Weights of a small encoder-decoder image transcriber: encoder depths [3, 6, 3].
Rows from block 3 of the image encoder of a small encoder-decoder image transcriber, named by matrix and row number. Rows with one number belong to one channel. Each number is 500 + 40 x the weight over its row's rms, rounded and kept within 0 to 999. All counts start at 0. Numbers have three digits each.
After each channel's rows are labels from the 100 images, of 14976, where the channel reaches its highest value: "colour at peak" is the nearest of a few named colours to the mean colour under the peak. Only what is clearly more common there than usual is listed. The data: seven-segment displays showing three digits. In brackets: how many of the 100, against the usual share in percent.
# convs1: grouped (8 groups) 3x3 conv, stride 2 (encoder.blocks.3.convs.1.weight, 192x24x3x3, standardized in use), inputs within the group 0-23, a 3x3 kernel for each
# convs2: expand pointwise conv (encoder.blocks.3.convs.2.weight, 384x192x1x1, standardized in use, transposed), outputs 0-191

convs1.81:544552497564532540484392459475531468526482445468518443429562488450525506532504489430517540484483514554480531480531497608486537550473526564555507443448540530529521438486513526534496525496496532556513549447484492504520556502489616419566595550596491515466554536498421486486455505571531517500510504473501460519463530490458535477525439558503446548487523471502497513535518512527456557537509473476522531464559427536489505560474547495472492437513482577524438475497488518522518495470529457516474457528505495461532465557490505487468494497558519455492417485472528534500482498550494531495491456525459483547435498499441501438502487502562468488639457554596515486
convs2.81:542425426510533420530487589529537498498494487460542517463487488471513491534452560504486476438548447444443506540504486504466528473506512432438537515462519537461502461449507453539548515487485459404443495515540507516562476529548502541502464490471514483433452465541449572526497472519504538517467502502460532454499515447475535516498513510540470473511405421569493538422467508535528446481500471445425452567495562367512507577453528473509474553478436501565482504471492515479529496517619448445528516453568506416448518526486497538518496496497479466518491497521471501518524517537483469426
colour at peak: grey (60 vs 30)

convs1.44:552486441584485483497556458529433563520502526442519563515532440536476468484475453485570543486484459504494510495467585430498466438504551443489461538553474554509451515507506538489497517465491477504469510523467550479458514459472501457476504470516503475487540451538520480529498505459501499483490532477443505479508522480503433591443490431438454496489635628490508493404492510524530476481519467497538459444509460496463518516453480508502508445481480584505494554524512442494569416428522509556628496477533448458492481493539505473510499490498459488537485482526464464596490553542523458474457518508515536432501562506483569478506500499471486590472471552508516609
convs2.44:476487469520473559482503479517516510483587561492518459569470459490505468533463413431535635505438547568454487494496499453520501511498450497563496591483496467563508510465423436484460508514492463497530462560478565483550531482527512484475480488517572470440533549521405499532502454538491496483512452531494461518480526504492486603457463521520507524509474477483479498514494492485478534483474527440554508505571510447551517532525481484456480490436485524416559510468475416492505504494594494436534453512531559519551503524529571571463540461556515640503514516530559460462446470483550390519
colour at peak: green (25 vs 9)

convs1.86:404454492492504525615491462480536484493434556501464553504515508502441520430489543471511465547526436571531526493511496502500571503527584523530479527512546459497448506528597514510532496496600518526467523518489514459480449551493453508623475479499487497461515527496531531498524522506513527487487472493430482500481476453560588451546557518503549538515528500535545509531558523500473483554524472526525561593512455503495460502476447440502569406448611544476491529480575476507431468470444529553520523486460519499513403519491528527466495533473444501456471557524465493539518466533568518506493574486488547424466513508573494496467505471411507498480533467547465499
convs2.86:494492470511482475532504485516557554544507519560532540470560487477558516476603474516522447512508469502482524373511518503523499496501403436477510443562461582513528476488521475522484452534506484510505506546469491565467588457492547481513473532495480533489445482490441501518520463523539468493472517471493496586427498479540511514567483477505485452416462519446443521486567532509503481543554474426469468457520476547452468420473527518497438546446500488483449559470551526540501473454507541506459535459460452486541481484543459512459546393515473463435548518538578502397553484567508560449
colour at peak: brown (66 vs 29.4)

convs1.22:501463566525468491551540451509497530520495539563532461504501452522490526512582528526543497461453454448432546532548521531453481519479446519504480505549560469511520471420444500494485489503445467499511491531464505442504467502462491442428556548466487516477443524576446442572646520493512485535429452435485472483477569534499498501462461449478600374503475402475517491490498472555472522457517523507543506631487476473493517525440508533486498412508536470515433528502464468507515530562584452487536447449530528423537538519489525490461504529513512503443498568480441506490546486520489487421514492443491480526464482489552460482441502486490481465500471487492474502
convs2.22:469450494519446495491515480494554453516540456541464480438491531506523528474578588468482464517469451494476435500506463497500551556467536504504567526506446506462416514478496483522530562404552525503506493457468584498500494512537427440489460494522432516547469456483511470517517506436489480448472509484503504483474542553502485535430447496566538453567459414484482448523468507418469545483520505549496522549516515399443480364513383502498460501526523490525528457561538562502501418566611534482535529507539466497485489451520471492512553452430459460489504433495515408539520400494473491472
colour at peak: green (25 vs 9)

convs1.122:465500537443477549448544639462493531496447527573503502564509476548547507506481458495514468491570493502441496437479524445494554486471514455483503487476542515576468466514571490500527492449489539500507544503510437481473582540442586528479497472556442475471467474437526461460515526539436537577533471574417493584492457581525445531567519462511529491509437446520502504493467498512535491450439452469521492506508515544515415533523438506457486490506459501498460485512448518503481529493446476467488436527588417492509449462538421437531444532508418513511536520523509490515551436502472519549545477522473508567449453502403490522511510444450466509471494527505480529
convs2.122:506485481488509534564556520582480543460556518494546494424516431477463495509463488481489554493602470530532510487467586484577495467581515600536606469526562532521547534416442518534425433486527519418458471482478475518494564437499561522483462432451489560543512517476463481513567470585504485497494500490510497462476470455484462527507499478505435472528548529499437502436452542469488530482536508521456499519485486474481487532454416520491532508507555476485413430512523534472464472501533530455488528484454506471439425409500511464476515499491442538487462496495477553544494485425551556503
colour at peak: black (27 vs 10.4)

convs1.176:475511481559504472508503532490495527513483496525474545536542543488562500502568460619490476559497475532440429561587581500511531504500433465450565469449564490405551469476484484511474461432500494488469519479521486540511456495522496557516483489504574493509537445537494508469463497511494439478496514485513477528492482479481510517427468636473468570504390551500458458498502471463519530504501453526536485477475496492511536494507476490486500580535471599480530492470506392540557472476551501508572470492597455478572481443520573436558558463526458488554497514547488482430512484533492486446436563505459494477532507578458473539454488528493517485528514504476525420
convs2.176:494573463524530455543485508419527532431527456489483545487461518523458486457467519557573493449534593466489566491466463505550493484607464463546489588524486549440513492437497505591483520475468546511535484525522497477497527525495420523529502516527503529566488584527548401462519447478491489539518442526534540519503506601442483507527475541495502514502499527511489538492517473456492488468485600517439486506544607558501457479529528505522559482467519522454500499540540522472526488498518502536563516480482441535450473489540567516522503528504485466488396524571553486525549521497527464471
colour at peak: black (56 vs 10.4)

convs1.115:540484552496476531449504485476477501481537491417477458513483436490546509531470548452518456489494488520492518441493519479542501476511515572518558482463427516539489472457487489480508460530484533528459496475464522506478483478503515501488533523441483509509581518565505467506542484469616385492502503587443488474450511492537536436481535546531490506496495450466570518468482472463479439462525441432488564465549587500548572461523385510539434510492491547492462494488464528518462513533496560517507523452447422505519561466621519469568443486471495478486533493488613482458422478476472518510508481498486464485535457528519530485498573502470538510458404580438587508
convs2.115:518499498507447549476514482489514434487497414473474541530517570559595550497514505491513466533496447538561458500463534483455492490487553485538490493486481535571540504520517484473477579465548536501497505447461522521499461565448578493569446492526519461474561530541551634552541533503479487480518546470480505444538541486407497454541510487562522479510457532453515463499481485525535428467485478540466542539501491481503506528409505544474547458510539468503569531459475492490540531469499577485517551472508416505623459473524507498490484473519489463493537473538505535506501507511473453450
colour at peak: green (34 vs 9)

convs1.14:571475485431547504456472474517442474552501440526580559466542488535506440568481452437462526483533479511491466482495478462468511466529494526459457528502458576520596471512512531536510490502503510521465483498466490520569502465406539432503447539609415536496572517467493490541511456491524502495611555513520506405507502454540477541512448547529495534454505416527506482550538487528564572566444494511466470528554595479470446482456518506517471499481511526508535532476438541458460505447425584541530455454518487566542556544525473436532509453500475528510559534544478528423567443484464513549486495509505468511497560524487507467552461471513523457481507510489511531
convs2.14:491425523502462521490484493556462547529542528583475478471473463555567548435532521418486500485478470504550561513541438534530490529480488488582492492591519501527494497537584500495522501556481546574579461521462461538542476521511555493557519519540536546500534492537540499502488494492526516479488501502407516509494479521585524616577526545489494484448469494401583507546558536480515535516501438524474465527545545598493538511490487529490513493558511583559536478428477465519470528488459507498449530510557428532543490485506463518473528520475538534526537564500524570457566582488505593517
colour at peak: brown (64 vs 29.4)

convs1.85:395458540472487468448482533526468527549501516368481451550511536547464487507542543498535496505532493445488507494558483458496495517462521519501545527505528520521567522530502494536480534482467513540493507457524480554492540564399502516481571516584515461598472515509508478453558490519492539497531452516515464528557506525389475479489458552527490476469491521566559446461496512506533583490434531451485455508484588470492460525487519525449405561560438526494513463459475470396507545518460501487450596528494584408538495474488532464488495474537562519443525520468499510530572497502496463477509513578499475507505515525457515485480536423476598509479460526513527547
convs2.85:514472425515479508477503475507429478482486543478538478551479498522558478494488502450524534495579554418501491597508497479513431528511506541456412458574563511514501471541473543514554526432518579534527482494503519505546562550472456588612476546465458492543518486486519532528495436485461546544511516480532513475452496563490497459513470498524425482550470457503540530538449559487473550461405488536521538453543437501535539451467569560453510470475466573477481537491484414546521464571464493548598620573503513504486543467513510523514522516511535561474519480446426577461526543495479510587
colour at peak: brown (66 vs 29.4)

convs1.173:474479470485526485479573490526504506478502501485466489449472595479450564498398412560458471560543466534512461488494509470508461501479430532454621513458566452526431473522493464518478472424453429488484523482501511505483465486549461427466526476501473496580501471491485478518477500571471482543490477509460467523492487479531496554518523590518459522461512437447517490540550507481515511519521467530469491507528499575484528485537529483514489510568506581518525481533525439491578469492581481526592622492668519474581450493454465475536480471520515445502484505553466491494503514420485549435510508494461512431548453513491520467483473492495485463490517462553486505
convs2.173:493472498514418468581505512489500566531547546485557508457477498550482505547512584441567521494512563510483501535548481496514516495589559494460493442568457532452503569487421424563541531546558450521490434497453469494469567483520536491532419449536514438490480495487441497500598519507510440479542487540490521415470524557462480487421489452457567542515512513462472481504456508502510549462546569464546403471542534516512462498463498468508462431451491488602490548524509566556514528458459526496575461527463443495412497555500549538443571493502555506488519485476459439455488571500466441445
colour at peak: black (53 vs 10.4)

convs1.166:447515450495463500452522479453517497470507531471475478532465518515489418476486454587559494512476496521507509498492380617545545579541596504376541561533487528591496505452450527511552563522493545424445584490481542525505549522535495496536514563495438534518465502481521519541530486496493478512460574435514453598557463492638512425491484530560501485481503451515485518531491504480443473461469509439491529492489517475532445515500524545492501454484530471507526527530491462523472499499449464450485524485479433491535514537561539535466533537464478552461580505490468450410475500552479466531518504494487503469442481486477503502466593490501478531510551527539500495
convs2.166:546473523449424542469488544509560434495488549507540522476500459521466561474498494468488509449415593480477534503523508426504523520555547492418521539465551524513561488555473433470500478575489517510525502520568527511510503492540529460515493574499543515466514538495487497509467504527518496468435586508464494501534553447541523474415517495498536453519426550459506477515532505508503480511464544460504492493539511511504455557461459456517486445501489436524530500507534474561510494513562486433480433516451556475527456511523520496537553489515503574502495495413492461494533488497491511547
colour at peak: green (29 vs 9)